Rows from block 8 of a small spectrogram enhancement model, named by matrix and row number. Rows with one number belong to one channel. Each number is 128 + 24 x the weight over its row's rms, rounded and kept within 0 to 255. All counts start at 0.
Before each channel's rows are labels from the 100 clips, of 14976, where the channel reaches its highest value: "responds to" is what is common among them. Only what is clearly more common there than usual is listed. The data: drum patterns on synthesised drum kits. In brackets: how many of the 100, against the usual share in percent.
# convs0: first 3x3 conv (model.decb.0.0.convs.0.weight, 192x384x3x3, each kernel summed), inputs 0-95
# convs1: second 3x3 conv (model.decb.0.0.convs.1.weight, 192x192x3x3, transposed, each kernel summed), outputs 0-95

responds to: thin (high-pass) (30 vs 12.1)
convs0.133 [125 142 131 109 124 133 120 124 132 137 132 125 159 125 142 114 111 159 129 180 132 136 129 136 122 116 113 119 139 116 152 129 134 155 198 127 137 133 122 127 157 105 172 129 106 129 137 141 155 132 120 111 129 108 139 120 122 145 128 142 132 136 142 128 151 137 118 142 132 152 143 136 185 103 129 109 149 124 149  95 141 130 118 140 142 123 118 156 126 158 113 131 186 147 138 146]
convs1.133 [138 132 116  97 115 119  71 149 101 105 125 105 145 150 129  81 130  71 123 153  85 142 133 108 109 129 122 121 148 102 121 149 124 140 164 103 164 163 152 137 182  96 165 157 139 171 142 114 133 144 114 110 164 165 103 148 157 110 123 104  98 103 122 132 123 125  96 139  86 110 157  99 158 153 134 157 149 169 140 132 101 120 117 108 139 130 125 123 137 125 147 125 146 126 115 132]

responds to: mains hum (96 vs 7.4); clipping (27 vs 7.9); text has "clipped" (27 vs 7.9)
convs0.65 [130 166 143 138 133 173 137 133 128 167 149 140 133 137 145 158 151 119 127 154 137 116 135 170 138 139 130 128 146 134 135 142 130 129 133 108 127 130 140 142 118 153 148 148 141 148 152 136  97 102 151 128 164 144 134 145 142 144 138 122 131 116 148 145 137 139 138 142 140 143 114 141 164 111 126 133 126 142 138 127 132 124 116 146 144 135 169 158 122 145 119 140  91 122 126 118]
convs1.65 [110 130 105 149 148 149 129 114 142 117  72 147 106 131 149 117 135 146 133 135 118 112 117 148 129 124 132 149 120 114 122 136 160 118 177 121  74 141  99 155  80 123 127 178 120 104 113 111 116 124 111 139 137 106 116 158 153 162 138 152 125 128 127 128 134  97 126 129 131 143 153 116 130 150 128 163 138 119 149 104 101 105 120 133 110 122 169 118 126 103 119 136 150 135 132 150]

responds to: thin (high-pass) (34 vs 12.1); pink noise (33 vs 7.7); rumble (31 vs 7.4)
convs0.117 [115 116 106 143 118 163 111 144 114 136 109 101 168 113 116 108 141 156 125 123 124 132 124  97 103 149 152 126 121 123 103 116  93 110 124 114  95  96  83 109 138 130 111 112 124 158 139 103 127 139 106 129 129  80 129 117 144 114 114 123 141 122 120 145 111 136 124 109 123 154 153 133 100 130  76 129 129 129  97 122 105 140 123 125  97 137 138 132 122 110 113 103  93 112  97 101]
convs1.117 [127 127 110 123 136 131 114 138 119 135 129 133 130 106 117 158  91 172  91 134 110 117 120  87 134 122  82 151 136 117 132 117 127  62  78  99  98  87 110 110 105 114 130 154 125 127 104 141 126 103 105 126  93 131 148 160 123 134 126 181  97 118  95  92 112 116 132 121 156  91 162 108 107  91 131  88  93 130 152 116 164 151 123 145  75 161 132 123 133 160 112 123 137 137 141 169]

responds to: mains hum (53 vs 7.4); cowbell (35 vs 13.9); tempo: 160 to 170 bpm (27 vs 10.3)
convs0.169 [106 162  95  94 111 100 110 123 114  94 118 106 112 137 121 136 134 115 126  87 117 111 121  98 138 119 132 120 110 123 125 122 142 134 107 131 133 114 136 116 128  98 111 128 125 121 103 122 149 132 107 120 163 140 115 114 111  90 114 134  98 127 126  93 128 115 117 155 113 104 149 117 144 125 117 129 116 137 139 117 173 116 131 101 130 104 180 118 125 112 123 159 133 134 127 146]
convs1.169 [138 144 110 164  85  84 133 102  98  94 121 139  95 146 151 142 154 148 162 154 130 123 170 103 147 120 144 120 128 151 140 141 125 109 128 135 182 142 121  92 137 154 123 183 138 155 127 144  48 107 127 144 148 141 121 102  87 136 115 154 129 163 130 134  88 120 122 132 152 131 147 124  96  95 114 111 143 108 144 119  88 124 126 126 149  87 124 152 124 186 135 128 147 111 124 119]

responds to: mains hum (88 vs 7.4)
convs0.149 [119  93 109 109 148 131 104 111 127 144 130  93 106 144 133 136 142 130 148 141 122 123 133  99 120 105 111 127 144 148 133 139 126 124 146 131 126 131 114 105 144  83 107 116 128 118 100 119 135 102 104 133 159 114 111 127 123  95 114 124 115 135 151 118 124 116 129 102 107 127 129 124 129 148 124 122 118 122 142 117 141 103 114 134  97 122 129 120 114 106 126 131 157 118 117  83]
convs1.149 [121 149 120 114 120 114 126 134 132 124 117 154 130 115 115 116 142  91  92 119  99 140 179 145 108 131 111 130  97 108 134 128 108 101 135 131 184 106 107  90 140 126  86 134 137 119 152  85 129 132 120  77 146 182 172 142  99 171 110 101 151  95  95 159 198 156 122 128 118 107 102 146 134 141 138 126 120  77 175 120 144 136 146 154 101 133 182 120 156 143 143 130 160 163 141 137]

responds to: clipping (42 vs 7.9); text has "clipped" (42 vs 7.9); tempo: 160 to 170 bpm (26 vs 10.3)
convs0.102 [129 117 116 113 140  90 121 131 141 136 124 101 147 100 144 135 122 121 113 144 143 113 104 139 135 138 124  91 104 137 122 137 140 102 128 133 135 138 150 125  99 151 140 125 125 140 137 139 131 138 132 132 123 140 116 112  91 105 138 122  75 122 140  91 117 133 125 146 134 103 121 131 174 133 123 143 126 138 151 125 137 149 133 122 125 127 144 125 135 107 130 124 131 106 148 131]
convs1.102 [162 151 117 131  83 121 138 145 124 117 122  88 110 127 132 109 177 119 142 153 118 145 108 125 110 124 135 151 125 150 127 136 113 127 113 109 139  94 171 104 135  97 114 158 122 150 139 110 117 128 129 155 105 129 115 123 120 109 140 115 159  89 126 116 113 144 115 143 116 125 163 114 124 167 135  92 127 115 107 130 124 124 135 135 146  42 136 139 164 157  92 135 109 110  88 125]

responds to: clipping (26 vs 7.9); text has "clipped" (26 vs 7.9)
convs0.19 [112 121 117 101 152 108 132 140 143 128 144 115 135 155 106 123 126 127 155 127 143 143 123 141 138 104  98 153 141 125 135 138 152 138 133 168 139 117 144 137 145 150  98 107 123 110 124 137 144 127 140 106 121 148 129 124 137 136 129 155 105 111 156 116 136 127 150 109 130 135 138 139 155 145 124 105 128 122 126 143 148 122 149 114 118 111 122 114 127 124 140 107 171 132 135 143]
convs1.19 [108 141 122 130  96 151 155 136 116 128 106 126 108 127 130 122 173 123  91 140 134 146 142  79 124 140 112 101 139 102 150 157 109 109 164 146 164 141  92 124  97 120 113 135 159 150 103 104 144  87  93 139 131 125 127 122  50 194 148 131 127 180 108 133 117 114 165 162 185 134 129 131 102 159 116 167 126  96 165 140 126 120 120 144 164 121 119 130 166 136 121 113 142 132 112 138]

responds to: mains hum (91 vs 7.4)
convs0.55 [142 170 135 126 143 111 148 137 157 140 138 124 104 150  97 157 120 116 136  96 138 117 130  92 122 118  93 123 127 128 120 143 108 141 103 133 132 108 135 127 139 132 117 114 116 138 116 120 136 129 158 139 168 118 119 129 120 126 138 111 160 113 128 181 130 117 133 121 160 125 123 142 205 127  93 135 131 132 114 138 128 138 137 124 135 135 122 118 141 121 130 122 135 134 118 104]
convs1.55 [110 118  72  89 109 146 140 100 122 149 128 160 116 140 151 161 128 125 143 120  85 182 119 119 112 147 127 112 146 135 135 137 152  88 140 133 122  60 146 119 145  56 151 117 121 131 132 161 107 126 106 122 137 133  99 174  95 141 137 106 116 116 111 184 171 133 139 135 134 117 142 126 144 160 157 107  91  76 127 118 143  93 130 152  98 131 115  82 121 125 112 164 134 129 147 153]

responds to: clipping (56 vs 7.9); text has "clipped" (56 vs 7.9)
convs0.108 [117 102 111 146 128 143 116 132  94 119 143 131 176 120 152 115 126 133 139 121 125 129 111 145 142 123 142 111 120 113 124 135 120 112 129 146 119 150 134 121 105 104 140 112 127 131 133 124  94 137 125 137 122 131 134 126 121 122 120 112 130 115 130 144  98 129 132 124 105 133 121 119 103 100 146 124 112 119 149 122 120 132 124 123 137 114 118 129 121 135 143 113 107 129 129 112]
convs1.108 [101 155 129 151 113 100 102 135 147 146 113 139 124  62 140 134 171 134 120 150 163 136 126 118 139 115 163 125 148  78 130 145 123 154 158 116 142 141 141 137 143 129 116 180 127 151 126 112 110 120 104 148 122 110 114 148 122 155 136 138 162 130 153 106 131 117 114 131  99 175  96 134 150 105  95 114 136 105 152 121 108 141 161 115 118 180 144 138  83 146 125 123 125  82 123  91]

responds to: thin (high-pass) (71 vs 12.1)
convs0.42 [147 116 142 113 124 145 146 139 120 123 135 109 111 127 141 125 102 145 126 154 131 133 123 100 147 119 120 114 129 127 151 145 112 130 190  97 142 130 130 141 130 135 129 108 147 131  97 148 135 133 128 137 108 132 123 128 114 152 126 128 136 129 114 126 138 128 127 114 134 136 169 132 117 172  79 151 148 144 133 106 122 125 112 147 141 138 114 128 142  89 109  95 115 131 142 114]
convs1.42 [ 90  86  88 119 163 117 162 127 126 128 126 121 186 134 158 120 130 144 133 172 133 134 122 162 146 133 129 137 102 148 135 112 116 144  84  90 108 154 151 132 126 121 161 119 121 120 140 128 160  91 118 173 129 113 166 137 140 154 108 167 131 109 131  91 126 150 107 125 157 154 122 123 176 122 117 143 100 116 100 128 124 178 143 143 137 121 160 136 222 156 123 138 141 100 140 120]

responds to: mains hum (54 vs 7.4); cowbell (33 vs 13.9); high tom (33 vs 14.2)
convs0.171 [133 131 116 137 123 128 112 104 124 141 123 135 123 120 131 115 117 116 111 112 138 122 106  89 136 108 108 121 143 121 123 127 104 133 127 103 132 123 138 113  74 102 102 102 131 120 125 136 138 108 118 130 160 114 120 130 130 113  99 119 162 114 131 146 124 116 109 122 123 132  84 116 148  80  93 143 121 100 145 130 120 119 107 143 115 123 142 139  92 120 110  96 121 124 118 105]
convs1.171 [116 159 167 151 144 150  67 115  86 152  88 156 165 149 161 129  78 119 115 123 128 123 140  83 156 174 127 164 135 130 112  96 123 113 121 101 139 122  99 127 140 141 163 179 126  85 157 115 113 142 140 104  60 134  80 160 107 133 141 136 114 173 106  99 102 127 137  93 137 122 123 145 102 124 128 135 118 129 115 129 111  93 162 152 100 135  94 140 122 154 139 117 125 120 166 147]

responds to: clipping (28 vs 7.9); text has "clipped" (28 vs 7.9)
convs0.182 [149 119 125 135 111 102 127 126 130 129 125 114 125 138 126 113 138 182 136 112 118 148 124 110 137 136 124 134 141 123 148 116 128 122 162 126 140 127 123 123 126 137  96 143 126 126 128 135 172 120 136 110 120 132 139 119 125 129 131 155 142 132 122 125 143 135 116 135 116 130 131 124 113 110 130 118 141 130 133 148 116  99 119 132 117 116 118 132 129 138 115 130 158 126 138 132]
convs1.182 [132 158 110  92 100 120 104 180 114 102 167 123 102 147 148 150 122  99 136  91 112 109 155 111 122 106 146 124  82 131 153 126 136 120 123 105 176 190 113 115 132 118 115 139 177 145 142 111 113 128 112 118 141 150 137  98  90 139  87 139 114 162 117 107 152 113 132 145 107  84 157 135 115 106 105 115 144 144 116 131 134 133 134 117 145 177 146 135 132 131 136 125 122 128 152 113]

responds to: clipping (31 vs 7.9); text has "clipped" (31 vs 7.9)
convs0.191 [141 140 113 185 125 170 141 133 123 157 119 148 157 112 120 107 143 175 118 195 111 120 113 142 129 142 165 110 112 114 128 126 140 130 144 125 134 114 126 123 118 128 120 136 137 146 149 139 136 119 120 116 131 135 107 134 121 121 119 149 153 116 135 147 137 117 106 161 118 145 106 126 102 103 164 123 138 116 132 129 140 121  98 123 151 118 116 149 109 137 121 148 141 114 126 134]
convs1.191 [167 106  94 146 150 133 127 131 159 145  92 126 129  89 145 117 112 146 123 172 100 157 103 137  96 140 136 118 136 138 141 115 108 189 125  64 122 126 134 131 159 133 134 140 150 165 125 152 123 148 133 138 194 180 121 131 140 143  87 119 120 101 135 104 110 111 130 174 143  94 163 137 135 114 126 149 150 111 158 122 105 144 136 125 110 152 132 133  79 139 106 114 116 134 123 127]

responds to: thin (high-pass) (41 vs 12.1)
convs0.76 [144  94 120 134 165 131 119 124 134 100 134 136 121 120 150 135 118 142 132 109 140 142 121 131 165  86 138 127 117 135 138 134 142 112 128 120 138 131 147 123 125 108 126 108 152 114 115 137 126 129 131 138 152 131 122 139 135 109 111 133 113 131 140 127 119 140 135 111 123 122 171 127 124 175 111 151 123 116 125 116  98 120 118 132 123 127 120 131 135 100 120  93  97 121 148 142]
convs1.76 [126  96 137 107 138 109  99  85 113 113 111 108 134 103 139 124 133 104 124 144 116  84 141  95 127 155 119 137 121 169 149 136  97 148 152  68 116 101 135  82 109 118 138 168 105 120 133 128 152 130 129 140 113 142 130 111 120 132 129 110  77 107 131 161 163  84 146 126 142  98 111 159 169 121 120 136 126  95  71 124 168 112 151 154 140 124 116 146 142 105 157  99 105 137 145 114]

responds to: mains hum (28 vs 7.4)
convs0.129 [108 156 130 119  98 126 125 136 136 123 149 132 121 139 107 148 117 105 126 126 131 112 135 111 111 137 131 143 124 125 119 123 147 132 122 104 126 116 133 131 161 115 157 127 136 121 133 135 130 137 129 107 162 122 122 124 124 119 129 134  78 132 129 115 135 111 124 131 154 141 125 127 161 107 141 118 129 130 109 126 121 134 107 131 114 133 129 113 111 132 143 133 120 139 130 138]
convs1.129 [116 144 118 131 109 100 163 142 127 101 123 118 132 134 103 108 126 108 127 142  96 112 134  92 123  86 149 138  78 115 111 104  82 116 108 116 156 164 124 149 153  76 144 137 150  97 126 111 107 105 106 138 121 179 132  80 122 170 127 173 128 140 126 126 126 125 121  91 148 128 154 139 126  94 143 130 114 118  99 102 133 128 161 142  55 155 138 128 169 122  90 162 136 101  74 105]